python train.py --crop_scale_min=1 --color_jitter=0.1 --num_classes=1000 --norm="layernorm" --mlp_ratio=4 --qk_norm=false --patch_size=[2, 2] --label_smoothing=0.1 --residual_init="none" --nesterov=true --steps=27400 --epochs=47.6 --lr_schedule="poly" --final_lr_fraction=0.01
Rows from block 4 of a small image classifier, named by matrix and row number. Rows with one number belong to one channel. Each number is 500 + 50 x the weight over its row's rms, rounded and kept within 0 to 999. All counts start at 0. Numbers have three digits each. After the name is the row's rms in percent of the matrix's.
After each channel's rows are labels from the 100 images, of 14848, where the channel reaches its highest value: "place" is the part of the image that holds the peak. Only what is clearly more common there than usual is listed. The data: fractals drawn by 1,000 iterated function systems, in grey. In brackets: how many of the 100, against the usual share in percent.
# convs0: expand pointwise conv (model.blocks.4.convs.0.weight, 384x96x1x1), inputs 0-95
# convs1: depthwise 3x3 conv (model.blocks.4.convs.1.weight, 384x1x3x3, trained with AdamW), a 3x3 kernel
# convs2: project pointwise conv (model.blocks.4.convs.2.weight, 96x384x1x1, transposed), outputs 0-95

convs0.188 132:445509540397477483586484557486459545545472446545508454558580610481473611579437436488528484540494518587504532536484553526539512567557510461542454450562492371594492461443526447501456597551510418540478561489500503401546406473479543554556509544446529437510517452449526496510469457491528529529
convs1.188 098:540554555541501539577517574
convs2.188 155:534585544467424570446516506491524432436499463503521497496384416466520564532459585454528437558448550372524553485527447474527579503468472561508541460463484540416471428481446459518469442494500585580557554546458502525433464493455478457505452510529456445504459597505422457420476561535473394475
place: bottom left (47 vs 14.1)

convs0.100 080:447504436497511524493481393465485483505522471447571506514541491546510417536606556509421496554491579438522444383482539541524436419551484506549564511497542554565503475364535483477490463556465407537483496523463462526418487459576534438466437580485467451471475454546544380454537514552487589519
convs1.100 086:444495467469600442494438502
convs2.100 069:500572576528460368490510532535485516393534536459571509489521462498572564515472559444590487431524437493425504552487519517467498564535557476490530458497527470513513491495555490497418562529533376507547513398600542586558511462480448571556537527569582436534596502482489511511506494512570417568
place: middle right (56 vs 9.4)

convs0.154 092:405441472548555565563429472541469411524557511494491475403467475475547496568492429490460421478533441532450542502441485479490571507505538495516401514491442591417606498482476421440536475424566469567416465586503544485516464475494408545459520450535468563503498547510485609540469409464550526516
convs1.154 106:427560429498463518491429458
convs2.154 099:463411411538467550461555530519413531529625414415474542371492505484496542429483450579506466447545539478533635536481566453509566463510502419501531510502535570562523489535482521490477492458467562574431512523450457415462426427541539527522526502478471505507582530446559491508537466459530582469
place: bottom left (37 vs 14.1); middle left (27 vs 9.4)

convs0.22 143:427413484512482387415532496466515572525485520461531504490489512410537612568467527512531428412485432477552471492543556519511470556534511507476499439518554566519501454543509473558514440526574475482404505567562398466442435538579486445557509447540535489573509446535549511619525533497536379521
convs1.22 122:555550555528458556562562525
convs2.22 146:359480498412482488523386469528570434441535486389487533486484533462564573492474507494556477511450506526477522486521491634466470560466531494541482475459522426522513501503617511470551460530504424516494496436394519498588473485484530548438413514519569424564525455473497494376411512494519473534
place: top centre (26 vs 9.4)

convs0.94 096:435607546536512440526472515519537493372580506512559461521475577464459541548452520478426481573535613483518455386512502613479421567577398465499450490539521485411535560535493533518546646500560553570473468522478525505536460520523546521535481472494480518518460558530519558533428487515463502489
convs1.94 141:416517527542501478393500528
convs2.94 090:494595475475496531518485461521498471488570409500545465519522566613555525423466446526549429486482477505500499515431571490457504497461596469543461457481514600616418443431552494449539422451484478431513537523498436511437526515381453559584491543518519551439392524489469469508525468400448479444
place: top left (75 vs 14.1)

convs0.332 099:579462571553513500505495540533524495476459547504471558529473572542481444539556511456490572561519500426436456445492460415399572551434404461474475509433544366489474499476515478464443578568398496535529492535511465651431508493403513511503567488550488523464546562553518553530451484433500536539
convs1.332 116:489484495472641507483522523
convs2.332 097:487478499546554557490316478537490484516483457550557484459527507514512511463495535472545523440513481419621526543482516496594417476516532560522529544470435541463471488538486514555500453457515546506490517412450543460528450447467493479446462597493491514464441472398415320411496502551522455512
place: centre (38 vs 6.2); bottom centre (32 vs 9.4)

convs0.116 137:524530588397498456548520462563448526539537488427460527505551443490409429452523457407484447548496455418438498431470539502458434425467514507456498453458425475499380458504430549507570483555576456503537476505520453570520524466580461375485446511430471447438528571552472548533443561462513527466
convs1.116 099:439464451471549470424468435
convs2.116 160:541405561434606499506511573499438511517514504561684535529504515493489499503467606535499597477510545391507507510513493443462419555452490518494377497507517457487520560524517471499488566540486464541471445454427504539533532519496520517452406628468520539515541415474524502473487593508496461432
place: top right (50 vs 14.1)

convs0.76 138:454528562487582394556535504496483419588501453480441490565647399470546551527513450433495459465523464469393469442502517518431466539501497492545496452562546569417448598446444497421439540490582521503533484495510565455490440519527589464534508452528570551547528440502488539554537446518532538506
convs1.76 096:542559508527544588560523449
convs2.76 118:534515437487524608456469540466561611509443504522548436494467546435606456572530513558393518468473480457502501555544457457497570497512518450515551588502458376468586478457517431512517523468452501446425532472545493511497554498495520487413542586455504469550484590454562548432451514511503460373
place: bottom left (54 vs 14.1)

convs0.10 053:535511542604532504515457462457459594436483538571570596457431550475554463590565497526559470388534562507417462544528489367501485531429488547454497522570425555439524482499494519436438498509492527506441559480466497491502473548537450619414482494487457527529538509546565538485456479526546401548
convs1.10 077:495576488595466487497528575
convs2.10 039:536451487461497484505456550466587469493530475519465565475460481560479560568604550501566497488548467447483469634589593534493431493455490523480536511566507492459481452517439560562457413477566500534512606514508515500542538389556526526467491532475513581504403576573552440547500556438417566442
place: centre (50 vs 6.2)

convs0.344 075:551536528565467478436451532380491568584568434510501449559461555399543467482502513510477498545435475573500517524511557439515472502461591478423456486468502592422479442531482564495525502497516422569510598487488401486592469474629492471524479380519490525474530518459510433541421548491525452486
convs1.344 084:462565514530462524403517563
convs2.344 075:450420482491494464602488487514484460496477407420460460492479461546418430449494533563551354547413482516479521618487537540501484536537553532531418460574551486490417519503532548523464565525461448428526496572493515481559518541589585523563513450503563469500552527448465451460614572491456503474
place: bottom left (41 vs 14.1)

convs0.306 146:471460522578438489428489525472461493479546558536527589420455448542556529513543520472487531443618463433435540529527484589435510426489581549523508518519552453485526431615479519492472485521554463550529519513449477515430575499493431486554416576582421475576539453561419458539493592573486545536
convs1.306 100:486437493449411444500435481
convs2.306 170:496614572583538530526477440527490508512419455671541456585548487487541654501559468548455465490529482595565493540484569484513522525544526532505433493506504399494538512507421430532397588539574473526482511549533504447541508422441543488577526460524504514473511531541530533462530502532504488492
place: top right (49 vs 14.1)

convs0.308 079:507551557411487549545458481503535582491501482517512506500477459427534501494460477480500386515487551578487452497406401581453486582487474478561567540509554521547394552521502420429462453528493552427548569489498547478519519538421584537346451539493501518482516506558589496415498538492569570516
convs1.308 112:437531537542520399504517559
convs2.308 078:435503507505428532470505519546455498509473492512564452477565479458465489442458527606380576429554472424418426594505538539437459515452523546475496440493437521474588539494486504551447538464524474571529440437509378491515534421511342437484475519505524533457447582484490556471510541461499512581
place: centre (27 vs 6.2)

convs0.41 141:439512455477591564452559523525449544470468526478492572451459517509481574574581601504439488559506582495496495498512436409566471569521447434541594552512509422535520549418517572545495531449452458542500422500546550503513376486375494432496425511473526510387518524510551519525505423489504509516
convs1.41 106:461457441438513470445437438
convs2.41 149:415530546467583515570493512460504422372520533546522491426468517502555540506471500558545480479490553512429531583519451446528454405431453481381503513436478488438541513546579487559441510484491474524512549461525494628510488438504582502456574455487528461550522497453591440400411564514524442491
place: bottom right (35 vs 14.1)

convs0.86 068:543516588492536378490574622498613519597530511420510553556495604506469497481497573496484508475487473502516529480451495470531465480540457567494494424457531424453491552492469383572497449485414501501527532543431424432561456500623561479522487532412550512472549524543505513471522585465477464508
convs1.86 068:546526488458590505402513500
convs2.86 061:559538439401568560463443399517438486524525500582530407582462439529480538468495542471479527542489479397462541518548527510515556436544522502451505583514492538579501411479585612445513542479529466442531522525532554480518560447484579475496553557521572561581405503446572477493589516558491511501
place: top right (50 vs 14.1)

convs0.44 074:492543513412547434508579501479444550540528504470527515499569503472424476510409514439486483479537489579558503451511548403469540626507406515456474471445457469425551466507518511461539572520581480545535476395475459499482596490476528565462522596509577537501532521581555569616474530436555477432
convs1.44 085:543532466471496532560471389
convs2.44 067:598517466481525422476521455477498490557537462501511457442494490564417493511430542420558554520401496452567516528342559475589448455468505421589452473492470472478513590475548588545535610480404585450467571516475424494520463443472513435532530515527538572508509497536488503527532576490489489521
place: top left (87 vs 14.1)

convs0.153 037:567582592554538626514516550468554486421498500527462490427554436503552451516587454464539590458511526510466530528401462534513518456528479523479452545583524459492528618458536542525417396511461509411554528484525462436548533502497445501544587555529526466550578517519434504552528517430463456427
convs1.153 100:403426571491536511488514528
convs2.153 031:554520504505508383424484533584530435477535477561444475517521499488459507484533560495446512510532448515410517461571524511463485523596496550566428514579425418507460503460560512520442490475476530488365492501473535591554510445609502516461565638483474471488470500505553435511543444466560617554
place: top left (57 vs 14.1)

convs0.72 071:494447520499376492453522458584455557492399538517479496534452487475528548562374518531488405517458522532525475486475466493510447610486435425475437545437504516472468569503494588497453422536399491510464476452454519451559392565507502412537444456452485486478610525481399498484451514496454475447
convs1.72 073:449453446465438488453452429
convs2.72 076:406558402488500578463429552551498455490587498544608526490456536567526583493464508567505484510414516467589455576416507489492532458520432479499611542400475493532582409528525393465521454467453443534586473455439466547506458515539457491504491476435523494489476454386549500501505485523498517452
place: top right (91 vs 14.1)

convs0.121 070:505435499444465506471490424565563397514440526523380468484556492523582533509484527514571591536623493606433525536547421569507437493476538527473534459420548519525437529477418530511431451589489492531552514499465575467529557472515454584491589517481515468492569544502463489548471453440598488491
convs1.121 092:463432475471489474457516390
convs2.121 061:488445462577541594442480451503461457489427518449502554470456493558443593515468494455562453506631524543527491393603387550477525463510514529603404466542530528566551491438471570541474509529447529532494460545528525520510492505546513569536484546475449512511452545446614547571553495524517476408
place: middle right (31 vs 9.4)

convs0.21 032:505524513515550498599501458422575508444447488443444457496457449402506478474467536540475484471445562460509583504486505534562534624481564500489569487512424488410535484454455523481523552531477521522409483581544512452540569492517498533548413572537516407390538476445507576592437549397521522547
convs1.21 077:572561485460476498432545433
convs2.21 021:502470483490454377684456512511460517460529513508554515459494529464493496479556559473500563458553576425447394443531533479503518436536441474370517513436493518495461537478536514492484380495476477481447516463472516363412487504432491552495458496441461531461504487458482445405495436538481432504
place: top left (35 vs 14.1); top centre (34 vs 9.4)

convs0.309 108:456437447509525524439581585435584466550450477548517496424557432491572568397509505488504579486511455467453504555523475496533544455531491549508493544602520526485471517464545452476496666436424544504528517511459478465450393565510465516547503434479518493548538440482506537480467490599394493594
convs1.309 132:540487410515514505392524512
convs2.309 103:477501486524512472461494565416501505544390524526441441530523538452476531522482497545531444423494533489488571587457504531614483463477480475581485568562552541484526580498579561562535509480537596477487470629503423476443552420585450513419517523494476594486451448413562555413529532477477442504
place: top left (57 vs 14.1)

convs0.223 070:475459574432520560589470518467497521441495469487566568608532479470575519512529527469434616561461445459577473456481422452528617475406493562486515472504478546468467549541564507567450533521503489513551447472470623525478446542462603545429489464465521573571527409449518454524500497479473565508
convs1.223 101:534453445570470465532528585
convs2.223 061:591588498458513593468511394476576512587439442508500476589519521475451468526538563378464455450554496429496458394459541483487507445557394551456466430467572449469559512454507456492475461463510538521545487468510558513477607462527508462454410471534384491451518482538479508504582462488525534506
place: centre (58 vs 6.2); top centre (28 vs 9.4)

convs0.347 095:539587541427557553518527451466500525609529501531592457538478421441484534544457415508424486571584469419503470564451495551489439430564438497551441538447481509538594566512467486468533513539477598512497483455472566434529514604513486464507427511510548519420422464496565524487498508412401498533
convs1.347 096:489540488568472577462440436
convs2.347 078:557557491604423430539445518548501445560474491555546475392394472487559509514545624529513480518471510496551475476408452425433450523524503437495499411458565457526511540519456534492581501397439498541555475565494502454465470465429446464636559469584485549482532490540466483546506454482531530469
place: centre (29 vs 6.2)

convs0.51 074:611466563503552473514511453532603442459423513509451475498633520474502582538416520556550553487527404506437473512434490493460522363477575456468527455508497514496545545432489494489488536581452586552453542424502419428451524483520573470481519589504547594506523413489480557469471492486487499469
convs1.51 129:491573479531406440507509556
convs2.51 071:564539479421459549592521601395400463522484503482483400504571517414510580484514457534594541506502412548474520580481609564512536620481473549459461481566469528507518555469513489465532500558523446493587528519617525493512454481526486485553518450480513441542542499425450539438547515511549511547
place: top left (99 vs 14.1)

convs0.343 119:579477451492529523466540412511436548542475451488504482440391533517470575534466462478439487640401510545452592592447530462492473538486476438556537429466503544550602607560480544569541427503418510500517530440501435493492500540508503554511406442588554545415487494524515507517514524485454494527
convs1.343 094:503465458446589573532548497
convs2.343 104:547455440507498433501499570559526490518499531503482485375529513512556499467517575461598450378426417498436435473534481507440415516488461478597540428486540478454438500500405511477483565421502519493477490564522521459470472549457541360518540428509525486522515438556452395531553469531508466404
place: middle left (25 vs 9.4)

convs0.200 129:588495492494446500518496474539540582494559477509495467577469451500384401586537449538543462575466437412486443448487503425478421549515475521556487498419480542499430489537417421522501402488522452372517478487439453557501578440410505466466470580446437520497477524519547481447558529528428481503
convs1.200 094:479457561530488409419519516
convs2.200 131:390472459496454555487556519453477562482642447534461536577465483420429538451495411471507426443480483416497533508523470514454434454554492511590437445560477579541559508473459527526440468548438521438550529495449535514462558358380466486501475478429551513563521435505492473530539505482503486538
place: bottom left (65 vs 14.1)

convs0.68 034:524465452445478530557581473428471551504446494446586501478549513506474515541556482441451593623497502421491534491360500485536498540490441446480454491495438471497558568581450464490462513460476466445505534473548580516447464418452444416445549476527542493548439426553536412433557568436465574487
convs1.68 078:467537475434418487496444571
convs2.68 032:533527371425467514479517496522442482515451479520570473463555457530564539464426459410613466533411541536425518603544486466520446511531548487543513512578472470464452487574492557509603479385570491498510506558592540458466389494502441508539453437523543497570503430562524450481476547498534523454
place: top left (46 vs 14.1)

convs0.379 042:449469531462511431546452454462531504598512417454532513538512535552504470470478509526543450491460490503462524433490487424450501586425543440540454404531415581498479380614610423470516512523514419444530501477505539573466522578538576547489459441545444532539491594477451600465464448492513489532
convs1.379 117:513520415422544443504525448
convs2.379 041:522487537538499471488474507520540493478544511529473560488544457580470587412579512509423493516579372381527445448485545498544456389483540526525391481475537486497573515457465480550506493457493437490408527424530509520453588504487492458413555572531518549527551528578590549514541500425511612479
place: top right (73 vs 14.1); middle right (25 vs 9.4)

convs0.6 025:455446470499525534524485576510562536502439491518584502488428460483535515490398445579464583466421452564497506486542478401475445430464489485489536440557573451501487412558429504507526534455429501484496462505489433424507452493398539516445554599562503532482602421477556450478377513524514585475
convs1.6 095:488488563420450467451448444
convs2.6 023:528591530531499468588445547516556623531503470537611464545563491491439504537448441440451570535493495578489547562449418502546500542448476510479481476545509490565408487568513418520574600556561545542443467501512550450562538512461413517537465510535634547534545549479476463487458462489450444543
place: bottom left (47 vs 14.1)

convs0.315 098:439501453468585514540467417451504493490532536573532414420496563562548504507410504541571535514500496429545402483515493520540589487540457485548522494502469558495435555477533462546504501512503573545447482550446605513546531475384419483454367534519497471565460437458420414504547520597480530463
convs1.315 108:568468439507423490553514564
convs2.315 112:543442526540437583521491385531539511432473468543398503512510531455459444439521559485469525543504489584424446523523462546539507457552466528513452479530459458509432439553456499355474430469480527577459519419484617482594498501512551513520465486493472498406444416562511524546556572565589517488
place: top centre (46 vs 9.4); middle right (37 vs 9.4)

convs0.322 133:436490526509543503423599429551393462580515512463453465581533500471518477487410458455433529504485515450505446460623432482496477415514511488491477452491504425474430500539500552427439537494426470518579540530437485479542488628569498589590499483499470488506544470472571479492477495440361482506
convs1.322 128:540501423473578491416496532
convs2.322 121:479467610546537507572501492433509536523559493476475452512548396541521581489388430538504498479541499514513566507486533457486433579481570545554462518528456526504448411494474483526501511506549541436454548485502490588397512422542463409475559445433476509498507528430417495448602435546637537467
place: centre (27 vs 6.2)

convs0.353 051:477438501601526497566492464532473454558579428539545475451520451441496520563492432494530524527495614487518569480553590548553549527458562495522498398596466508516496473581499486541468472496484518490501408571555481498506529519501533572550621633519574530499421411562508576519538537540473442527
convs1.353 121:480549563433439462470432476
convs2.353 046:501449484453524560488442470453411507589487454523487344489427472465547542491517430509503460507472511549484499517465562506534413458477554513478510514544540434488531491618461465544486581551581518519605437492560513438505445469578442533590452498488553541503625412449581473560524445534507490518
place: top centre (36 vs 9.4)

convs0.75 107:520400598479536513509474455514444549531574503516537543458544479494419412557480492513506548567607535532493547499559508436496591519480478583424581521470545540528503562536478625510543507451531497529532450404607515519536566483514498455398534439454514527481448457466550468537571493518567527392
convs1.75 079:440440436466484455486426454
convs2.75 105:378519524372520513556552569505507570484533568510578527447473602419526527481455521596630470485505452501457487569540442583392561494442523447464536545510486447461529445456484479479576495433477479528555444437473527478520475465504518479482401524468575430519490461460518536489568560501501562478
place: top right (39 vs 14.1)

convs0.360 102:498488528572483450378489491503448567491512571505490542518474458482433488470464526490412512555595567515511582486505561457571503453524511485473571562497419495571413461534482455425617552468540474576548519512384546563480549498453525440458443475499500478441497604467631505489512436512490533568
convs1.360 088:523564504552588487496547572
convs2.360 098:431523466485453518520542543472578391483459504563456482565415521542566464528474437592483550523581519494516384521459480432471554460474434541523431504499526475455405540507575545535409435498510557505510544465619421600626493488471505544495549518459502524549477481509500441510533560432518445551
place: centre (25 vs 6.2)

convs0.55 019:538451509487578449532474487522516461554460407533460481553534454470598389517484576504501500501636485514495610514468492559407524404430520552497506639604521492537441576477556530559512459542534560506516574439527481566501543433520497463499558516480537454512571496504475468470542471500445517587
convs1.55 093:403583510532464460500482457
convs2.55 015:451495500534402538498526458509457521430558507556444553459507431500517460545535425586453494492436504453515380480528487556525413517642526485478531457508527571477525576486530456477559465539428518416458528416475613377385586492516449513494418480480462523497491513506528427545480532480501516473
place: top right (42 vs 14.1)

convs0.59 082:464474527497491479415511438499431501492533475419525621495439472441404387528566365533563520591477544437544565494422472443477479518505445475517533493476598520562573545459431536580497522503454475444580529544507463504464518494524528581484535530426538503522477524483466469504602582480432459462
convs1.59 091:544461566520430545502419473
convs2.59 067:523460482572445475524544453532408510540535455515549512482546498417503532517476412539430459452599482457622499405467481456512450500618546421493527437508526561537589574462503508493513516532525443559532474601479512469568506410499569520547506405442463537501463441487575522488502511490614559451
place: middle right (43 vs 9.4)

convs0.111 115:421540443437521483540517517604388591549501512470481480408450445496420583614469501498515514529539544561545576488567519450546503566440550420525502537493561477548448522545478493463540438491512575509533531495500495450564556498451557393522460445495515487456452486520476532553573636568460485528
convs1.111 102:480531500557572557454551431
convs2.111 111:422492577552514496514503595562626520458522548546467596585499542517533539423494515489467506464542550438554439483514557474559532482456523535600457474606518504534435507442478447489470486454572426508498447535545424502453526510516551501468533604546446385614561511541503469438462543478557508462
place: centre (90 vs 6.2)

convs0.324 137:548488535492458441432573440532494508576560543452493530453530438546493498559525457402439532493609465456464466390442555502495501445533566539481480453452443590500483547507493523481439446551578493442536515497464523464475584499494467504544424460490456474497510569572421575590442604377538530506
convs1.324 092:555566529525578558520556527
convs2.324 141:489506393577446592477491430590562524450442511532394500478521494448488427482519552541493408492447583466569526553435463567523541538429457449495551529572561467498453527415423486452505530482456476521467507521474492537650514531468583403474583446567529441459508516510508516483442459502518504536
place: middle left (33 vs 9.4); bottom centre (26 vs 9.4)

convs0.374 056:481573488460422418468533571499484579496525522505462478570548547484563542479474376374531505410486483517489485484494512504488396532535512451566436541430532476595496457582634460489573591458540497475576530513505508536504520530495455515548560524523500495509553452537481532445515559394516558408
convs1.374 088:543541548516438564590516511
convs2.374 033:528447456465510522444404599564542455376528517508481556403499548565442505410447512448502527462399531529528502521542542475504451427509541555546575546398496535456426468515540487424613512414419437494461487562558530494521533496512574511484474474544508502474551448458499518477403496601500510495
place: top centre (32 vs 9.4)

convs0.35 042:479451434518448559520462433427592536479561422466632564448490525526475449475638553480505439526494531555459515470544488512472458460476413548542499537483434490443575455507476549499462330453487547405515568554443427503507467572458545464437489483498506502507542493506480523484493488565516421542
convs1.35 125:422480494493459467415494423
convs2.35 031:489495496461594421486542451610521465485533532550644560624538476499427486400536535522434471529563596569486547497504569534499424495494539528487574471453576519462455521490467478462514412455502517448507456509512451477609500476503511520488435485531465485605581404542465498458511503538463480567
place: top right (34 vs 14.1); bottom right (33 vs 14.1)

convs0.361 089:451517474518583448500417424431442424511483480516517472474429582450554573515480486477484525541460543551505486439478453590586525436467581480486454577486451471580510496457519546549477555466513483488499468516429537497495471453453555589581522482554601375487570436522412409569443529550470539513
convs1.361 078:415539459466524444496416490
convs2.361 083:566514522502565613442455460570403448521463604603470427511543479557503542489456542496485462526490448521526422552528522510568472509470514516501419441525432562449507498528609486513491563454560539488497489448476499592499547583453487425436559499514545458640541521529567452458504571484450437510
place: bottom left (51 vs 14.1)

convs0.323 102:454416443577519536554448417524459492401535598537488565454490485528485440504500521495607511446533553457468463524552582616484535504538549432432527524423471436493510552399522532543529476507436388570546506550563414476483508497478495529533413521461470452525519532560456491550464520531498617484
convs1.323 073:496564433567453448489477562
convs2.323 105:536505546497451381448492538422488542486483540394419469541439509526551533494467565393441527545395491433489483567515431466496440505506540515534469381392578595514457517601492541527500454545517504605470484486485447540495505451481456589581493553437484525462502426498509536483453467542478486463
place: centre (25 vs 6.2)

convs0.178 041:393526510525494479477500473452541559505456513492453533499539508490484579533562435552466527470527467452486507442464465542514373436483485512464480517533407444456403564536469495511500546444561446545408546509495422475513390553451672526540506422534378478517538472443451412510509511486510462452
convs1.178 108:439487486534435446461412471
convs2.178 051:447433453549463542467563430450614422492461506453480465441489422548476498427531430381485427473561508376552489520471445442503474502543480524498488515487518515450443476514493447480459429401501485530510474553521620465436491502573486437548562498511480512511430553503602455486601578515535561512
place: bottom right (32 vs 14.1)

convs0.69 091:502467440515583528570522502470474430445540518573428495572461544525589498486511551501397483499540489515445434524471480544523615497580567491433526541507532517501518421534506469573419458482459609496530511530504603511611571432475465483545471570503509457557426520438484472540576528615507559535
convs1.69 124:399498556448453475535517547
convs2.69 090:472500458546536509565479347517479511462451506580470456548549554403564465469456491480451513510497488565424532463615488458566556501544424512424520433525461416532422551600465545456556448468467521579511427486469589496502537455469539464543422559469550462521460440570521535509560511496581489515
place: top centre (39 vs 9.4); middle left (28 vs 9.4)

convs0.364 114:469400498522502517538386442516468516567634582486534474485470553505532476590479385417507446484522439526477551518593475445509542471538475525520487474471357562512570513494515456514564546512459486538468444507580522422494464517500507550500484521479515530478465564443429538529505527391629500460
convs1.364 104:559429512432491542497546427
convs2.364 146:490495468475437575461492435512492477444565521629469430523466427530559519540509440487469499475433410568453488536491477519419492538454471505481491421548458580521510491424554505586497461547431440464442478480523505485466598578442419383477507507375419497535489475399442478490422464527505488478
place: top left (67 vs 14.1)

convs0.362 160:540527530482448471440474454485567428470529534379488469437433518525380472513558532574485535529498506566544483542493522415506554423544397493540473597424461508587528455516490538580490470461451453481493559459526488453448508568479448505442493516487473506377462544553447587588486542522608530519
convs1.362 085:490437484425462437485431452
convs2.362 140:506465407407528449511483496637551457512478475539445475475507399480452436479514496481578480488505593516411477424496562558519524466521505540456447486563568513464447494449446559509541582466514549550574494471501481523579513545336535411469560443436560497491496450539439463470492459554491478560
place: bottom left (41 vs 14.1)

convs0.110 121:482400609566581503479476501444504462496407483484471502431416548504477512529438396550539507573463521545556512545464537441490497569484461511462472423478555484532495474438510461642506501490399491452450526445388515506444472541470490559481506562489452558472505431511549472506471579400489591435
convs1.110 073:573474430543486441544532555
convs2.110 108:536491499553410487524568524506487542505462543606467413368550507513574445473502566472557421577507483470490513510448515482434497445479420409459532474437473523404530589514411590436498495437466515551414515433533493536467489571426480477494438471515496536556538483562452484487518620521471488445
place: top right (32 vs 14.1)

convs0.16 100:455374558614443461508511502572495403526511526436453460491558436502560563547467516539550544485437516532557461533603575561490494497481561509426546540561540485498447420544468482457487412526495465503422551499491501598499440507584554538505514494480505455523389563545491501483453425533597451460
convs1.16 111:491562552516480479601473439
convs2.16 093:496558608467470464456471477429503531506506522561595455468536506452582489444453513457596385481489435494537526481465482486498503470428495534509480483557530543486442484570422510478446429521549470526435567526494439471496430453556653574543413435461528438457418564494539431441456459538501542445
place: top centre (31 vs 9.4)

convs0.38 113:367484398510491523571495520487466425475505458558455528490438557577461516544533443476484499533534411470487398483542498499418466541404449495420566506480533487536559512486511480493502433528465609565460481511457636442569570520521430544497522568495501499564477412440562464530595515554493498500
convs1.38 098:577509528452423545444514546
convs2.38 102:524474526499492493576492443521534490457487514488464490583571465500553449408535549437519457596594450540509461563520546473543523492525525558456474461423540560535455457589439589400568416452449511509519477469480624504532540463500554432581492498514505478521496452516501518586419580588614510473
place: middle left (57 vs 9.4); centre (29 vs 6.2)

convs0.24 064:526480420459514542516489480618456460493485506400501540519417492513511398550460449467489461487574445434394566459540528558496587586512448496497503392465474533545527446532563421582553471436530398438459499458541501504502477522510544510526522577480545559441490635456491513482517457557536465444
convs1.24 106:511483406416529530526439498
convs2.24 059:498566520582525501505577560477485505494606539476408576536446435425453495445611483563470546514580527497477523482476478537479496520467495538545508494523438415504535502511445563496432516582503410590601518426448501508578564427540498505443494515450528459489512442479592412535485390477469488419
place: top left (58 vs 14.1); top centre (35 vs 9.4)

convs0.42 092:510510428469536589478532579529456456500452532474478508523476463572511491491470441435520378573525414562507496516585549522446522450525467453477506432443449472421433431494496513465500467552508449572493425490510519490486517479531443598479367616387521637457486507514551535520483521478539491436
convs1.42 116:469517393548479466569532488
convs2.42 086:492552534482470398487522521427534400597462567444468532495425429453464458505526415553527480534430534546535519475413527444517561469576533508538439522556422526564510519535352492526460481533464507505437528542441480438457483446526513493485534475411417492463430545560561582436450451476504424490
place: centre (91 vs 6.2)

convs0.122 027:467492400547579404510489565476498493468533460441519487473486571421398453464444499449502447541529602453520561532494495513553551439488447538496558465533473432516499498479536572502506469483553430534482374474501517618475496492536518487405521472399448458547525611421408489421487507448524481450
convs1.122 092:532408503456439456430522509
convs2.122 026:502491575454554457492495538474404521568488485417574465601482459446451518542458509415420574532441533492510503448552477535569513487517536558464513451425502467527488602540518567467529433522501515486519484491419495551465488507573360577433508506476402540481577493472410554587526429571452489482
place: bottom right (46 vs 14.1)

convs0.148 039:585514619420542426482564454516539467531533529448394421586456454526469488506382494453495468551589524581500585536530433458498518470581404587487476574469461406513475568489549496552446485538540504466469527549498478486485503542571476531525502457446535563456445491558516540495543429484425526533
convs1.148 079:527511493396590534511530478
convs2.148 036:399481446548452521485376509443538460452456587501614469481470491527587549552534511479483665467480467475540443534507533470493450498498487444544409491500528507479529473606475413467472530561495525477601459442519549517519555556428492572457501539530511551471509461514537572514468505488570620487
place: top left (41 vs 14.1)

convs0.159 142:546456437501520504483376513552443486543604524444509529485504517603436555536432473389447511528495477542439569480545499502505565501545442533435529420383399586493565478472523534526546460533495515612486466526462515515520539532539481607503535496501456535484451571560458532495460511404596506496
convs1.159 093:517431560542488447423554512
convs2.159 157:590516528452496542493448509492540405532404575505433491477492454515547460542479532480470480500452466618487402515468541482556569525520528503441491520483540430407478563557534409493570447441513525504400455515524458521492530558589449412500431492538390514381502551456471496489475440523404495546
place: bottom left (61 vs 14.1)